Weights of a small segmentation model.
Model: arch unet, norm batchnorm, activation silu, widths [64, 128, 128].
Training: 7500 steps, held-out accuracy 97%.
Data: trained on flat shapes of many kinds, plain or patterned, on busy backdrops, 195000 training examples, 4.9 epochs.
Rows from block 2 of a small segmentation model, named by matrix and row number. Rows with one number belong to one channel. Each number is 128 + 24 x the weight over its row's rms, rounded and kept within 0 to 255. All counts start at 0. Numbers have three digits each. After the name is the row's rms in percent of the matrix's.
After each channel's rows are labels from the 100 images, of 14976, where the channel reaches its highest value: "patch colour" is the nearest of a few named colours to the mean colour under the peak; "top examples" is what is common among them. Only what is clearly more common there than usual is listed. The data: flat shapes of many kinds, plain or patterned, on busy backdrops.
# convs1: first pointwise conv (model.mid.0.convs.1.weight, 128x128x1x1), inputs 64-127
# convs3: second pointwise conv (model.mid.0.convs.3.weight, 128x128x1x1, transposed), outputs 64-127

convs1.26 100:164136147144127097131111129157123098125145124143095118149117111116116073096112141170106144103119107127089109123151131137098126157169155108146117134139158205105123138122085164129154149094144118
convs3.26 086:155122142109143160136143104133145104153180115141094153128127096087163132156120133118142109157143161158095153149195116110142149092176102126141129120115164109131118112113110122097119145116137147
patch colour: pink
top examples: white shape; its colour: white

convs1.78 105:118124147132086114163105119105141128111155162100148144107141152146156151152131119107171107134124140132154101084121073141099107106124113121125114153083081085154120109128149111110114135147147097
convs3.78 102:108124180085105123131124147142121149113110099102116100131116112128127121119125153091137120133131080117085081098095105147084086157098144102106100141154123128113135112116127135167070098078123155
patch colour: black
top examples: count: one; its colour: black; its colour: brown; largest shape: hexagon

convs1.59 102:130095144134125140150068119106139152128143136137127124112126134133096117148147134139154105147118109171156120110104067129118129095133088132130107173067102110131136107109159132131117125097140117
convs3.59 150:130094154085126133110129152118132136140136111080094116126142103127129134137134116101146131099114135156063110157130146116094124142123089093129118139130146109096126094114117111128094106080095139
patch colour: black
top examples: count: one; largest shape: circle; its colour: black; largest shape: hexagon

convs1.48 111:157145128122113106160133114142147102106145117123130153095105153113108132134121138157119125139095121094118095120139135154139159157139106141109110102109142149112085105133148191110132140116132133
convs3.48 092:162121129119174135112129064114103140166176132141152106141149110109124150123096116170134146099079169162110158132153108100107145138106089135149124144096122129125161165163146109107156178105116152
patch colour: white
top examples: white shape; its colour: white

convs1.39 098:097126128113125152148116120082099128104103132128134163116107159141153181165104132141137108127157144125131086118107164145146077122105145132148144139128046064090115098183131110118093136096148109
convs3.39 100:152132134158118116138159135153148163095114104098113150115130107142134093146125130101153154124118119134119088105166174155114132162132131131134113132162179109162125106090114115140139129100131121
patch colour: brown
top examples: black shape; brown shape; its colour: black

convs1.120 108:171146146121121136142158104131160129133168100078066094154135084148137131120169143147104126112140123098128132093156118119132131125153110119162131112201118137165127136133113114104125167127135150
convs3.120 100:138149133103087101128117135111103135116082144091144128111163172144102093109125129178116144079089113108161107124164159097152129127109109130161136118156137126134107100106068115180150138114126152
patch colour: grey
top examples: white shape; its colour: white

convs1.2 101:151115081112110072111118115181121121143180127129158144061133117110094107140123116150088089133072132104138152096153129115117150142149111125117112148157141132122108099122123162109164161070096117
convs3.2 084:063126111121112111144104180148122121104101117139135129117133135120099114121154159139103127093136109109157110154098143141146153110112175104105140130159123132117090085128145158143070081140145112
patch colour: white; pink
top examples: white shape; its colour: white

convs1.118 109:122099146131145093161118133110135119060088145120134172124112130131131125112105165142131123119133149137136137143114120185117105125114134113130137128106132110143110120171117095103129155109109171
convs3.118 085:105148113106101094148139170157122168090101113106115125111111100140115105141138163101123118091125111117126086112089150167092092155126155113101121104141125115129106119078118121158119084110129102
patch colour: grey
top examples: count: five; gear

convs1.79 104:139106146126145093093132085152164137134166109137103136117146090141079146117139123121125113102094128079112100103132093106121180138158098126171164121124120134157111128134132151141121173100155161
convs3.79 089:117105118107124131118125123111104127112099140092115125125127159164088117119149126134152123060131129110147089165145155117141116136139095121120155112157146144121102120109083126186155127135098115
patch colour: white
top examples: white shape; its colour: white; its colour: grey

convs1.69 092:192152153107115105120132116164157137147142059162100109113140149137118071126116116127115140143115092107085131113168123110144140114197141098112112130126120158127133120109071120161059130125127104
convs3.69 077:116143131121104108114101150091141129125106130121139166120158172141106141129129126126080137127129080103152116129078147113129108136132155167161150112157083078134117158146138152146141109166146118
patch colour: pink
top examples: white shape; its colour: white

convs1.89 094:104090108107122109102112104133140175127167128200172102142186129131093085114089106092130093167133110133110152102138111091108124127151139130111099138114128126119135139119169088131119120086115135
convs3.89 089:152136107161117156143148141151149138103096114098127143125096166127139091137128123114177122154112134160147122109182159159160142137139101136136103110106155150142161101102114077127173165114104118
patch colour: pink
top examples: white shape; its colour: white; count: one

convs1.3 105:117099110153129136112116110139146154123158137106172161105167103140096131164129105124174089142140147117141106091103081098099130135139079133133113152073115108147103118142156142111112176136174132
convs3.3 109:120089174104106142106113133108123131126121117071102087142148112123127132128120115080161141125146118124057094148131150115110103138128082113118137135147128152108132128121082104189105104079086141
patch colour: black
top examples: count: one; its colour: grey; hexagon; largest shape: hexagon

convs1.100 100:137068125124161086101127079160149135143139130127134134103128115147085144103112113106123114115097100103100117128153098114153149103137099142144135138105099161120087115117118162147113166064097155
convs3.100 109:117084099124173132133136149108098123109125125118078128125110164156071136112153120121116123045125127095164096166158117115141114134118116125106157135112115114114118148123100127160159138174099133
patch colour: white
top examples: its colour: white

convs1.27 098:109152136147149116167084096099110089070116179124129127111118150135164130154135159133101106110108131163100134121110145166152115153084170111117105152110125149139120125134112172174124102140062119
convs3.27 100:132123165120106150082106127097119099150156137113130102137147155100122151118137117141134131114165119134114156162153121078170145119152077130167157119157148149125137114132080131176115134098108132
patch colour: grey
top examples: flower